python train.py --arch="vit" --model="image classifier" --dataset="short English words printed on busy colour backdrops" --train_examples=45211 --image_size=40 --crop_scale_min=1 --horizontal_flip=false --color_jitter=0.2 --cutout=0.4 --targets=["word"] --num_classes=237 --norm="layernorm" --norm_position="pre" --activation="relu" --mlp_ratio=2 --head_dim=64 --fused_qkv=false --bias="qkv" --qk_norm=false --layer_scale_init=0.1 --parallel_block=false --inner_norm=false --drop_path=0.05 --patch_size=[4, 4] --conv_stem=true --layers=10 --width=160 --positions="conv" --pooling="mean" --register_tokens=8 --mixing="mixup" --loss="cross_entropy" --init="trunc_normal_002" --residual_init="zero_last" --optimizer="soap" --beta2=0.99 --lr=0.0016 --beta1=0.95 --shampoo_beta=0.99 --eps=1e-08 --precondition_frequency=10 --max_precond_dim=1536 --one_sided=true --adamw_lr_other_params=0.0013 --grad_clip=5.0 --l1_shrink=0.01 --steps=7200 --batch_size=384 --epochs=61.2 --lr_schedule="wsd" --decay_fraction=0.2 --final_lr_fraction=0.01 --warmup_steps=360 --weight_decay=0.2 --adamw_weight_decay_other_params=0.01
Rows from block 5 of a small image classifier, named by matrix and row number. Rows with one number belong to one neuron. Each number is 500 + 50 x the weight over its row's rms, rounded and kept within 0 to 999. All counts start at 0. Numbers have three digits each.
After each neuron's rows are labels from the 100 images, of 14848, where the neuron reaches its highest value: "peak on" is the class under the peak. Only what is clearly more common there than usual is listed. The data: short English words printed on busy colour backdrops.
# fc1: MLP up (model.blocks.5.mlp.fc1.weight, 320x160), inputs 0-79
# fc2: MLP down (model.blocks.5.mlp.fc2.weight, 160x320, transposed), outputs 0-79

fc1.94:528455501520576498518523519469414490481461414512496488384502546496548500546501520513488455465554525473497546525407523507477473439506476485501479561517524463543464564510515510450609455493556526517483515370502491413557502454535490534559500493
fc2.94:508550503539532515538433531509509513530410556661551535493460476461529519499549518482529470534435592469491525475486503469508501471507526546492517475580497507500474556529613434505486531516339476522391515489507575510452550557499570496508513469
peak on: letter f

fc1.310:518444451575497485499502520471495485404413387499471525596494466451497533517500509541503549543491399492506503489530460409447542529533498481437551529514540492568522511488493504563503588498489468585679492403554521501485504510531484542517529507
fc2.310:527466355500383564414535475507601526483511515476484496372432495519566475529569538501500481541486498506490524491519545513486511477490408506481502462588495514485522501531539591480558610482506531508547471505505502385540522488553405463500465485
peak on: letter y

fc1.72:580464501523492495547455490383319551576422423487485530535510530496481486547569490491534527451602491599598496525514433440443448534513536581473497574499491488563500504435461503507449481546539458423428493530471404444464501455479441574455509456
fc2.72:451515501504502514410560503548509502529419445467433519421420601501425377499445491490488491567266492492351499509451485484592505392441425491522494492542423553498442531581577453483504538419412489469476478522343453498507409557489507491510486551
peak on: letter n

fc1.220:571500512483594468524513514433445518532537453415638639512510509482545484550531506521489502465566501546557550515497441496467483502511476554557562479562502524536564543576497454499454540538560511487483577496447431552388534455476513583459526475
fc2.220:465524464467568474546488496490497504478526506486505502511485492369438505477516396470461457455448465561484587515570538508516492571501512574499417542578456459527505516546433420370383471498529534470519487517401523503474596544454584497615486534
peak on: letter d

fc1.5:506516518510555473580578447506517489514517499435524551448457515452507494514577515491489512507500532519486478521522501504518573612527491452362478464552487466535490483467481491554626509451463371477585548446525435595498446530495537485521466470
fc2.5:493506610404558484450500462456499566479482410453443473539432540502496465502576547499504492505535628501519480525540526413457487552377500516494512557558527493530500511612535462521408504482484529494550496495502545541499512510484453488383471473
peak on: letter g

fc1.228:544439554495521458571485486499527482471513514505437492526574521500469509514523506535508507484404540502468514456449498493524486405499510508471486412502528620359520465480517605510569614519438359551454492448479472488499382570475499532509516494
fc2.228:505528550563465511461506518499500522497497503536500491401493488425646484480492488480547483546551559501516430470495525587456523504442574461468586510499507459518503439501501485563424629473442505443467451507504510518463578493579491464435530532
peak on: letter a

fc1.278:594432517498593457564500502522561510468626424524544407461467482455488500552524493485479510460554523520515516557510544526473432456582515432598522482494551441418522533473520607526618501532472550508543487525580480500334561487476568479519465476
fc2.278:529531498518412491437485479459505495570488478470456470441525453484494582489472506499504521428465541507536451430498500497511506497562506501491545542509572466519483484539485473497463538466565391526492475554520442588501526612446454549508453564
peak on: letter a

fc1.305:393514496493514453537619426449486485441489480526515514439501515495463384524504493471561482549518521531512494581540534481544562488414519454406484432566466533502508505493511511464568489399490404509586544415557516691523472448496486455561487481
fc2.305:502523513437568484473577487512564453439474488518494458500519565489460476586540499482548424500516600502491470533617504511481506664430472505464530551568474525519530464532544492517467460539417482457518449462495444538509553454448499535419508362
peak on: letter g

fc1.188:521485500420362485432569518503458491486494481563300486504492508491487473511571487478527437487470531453491418459481482498499540412493452468434493562520472511458510508583421472462598577479612424495432463576532517405471457505588397470476469515
fc2.188:489517546573622475580365488510456560529516478364453546501429509502505460503363429504495585573570504603471509560501451500495599483526489486541495560507513525442496518512491424517460507455556489514597506456498534414521501505416546535583476448
peak on: letter e

fc1.136:433425499508589510475564491563598453563541485474545446354457464535485529499519551542453500503507569588544501502494470495475480433475498526465510574505500527460491472445537513459608569543422582490654510540509536581523509460500498526548475508
fc2.136:500509643517461517543449504496500582490462490408395484448465536496458444620483465527496478522469506581436528510574484467467509538447462410597517543496524483497451548544496436703480500466488474460490460570513547522425467552555378508524473483
peak on: letter a

fc1.3:412541450492525560508492506523558472624517457410485503479497421509503541593498572544562492470425513430520500526365500427500470492550508475497571440531570513406517536459433481503525537541400389560601532536507427505488479597517496489438494478
fc2.3:456416484566457491436409406511471521586467576541502504468532497423559507477545515492468536571504552500476510487532455485454546481464540471451525484513553455463547499581521627523427479379515500497518418501496486523440509508517478453531469506
peak on: letter a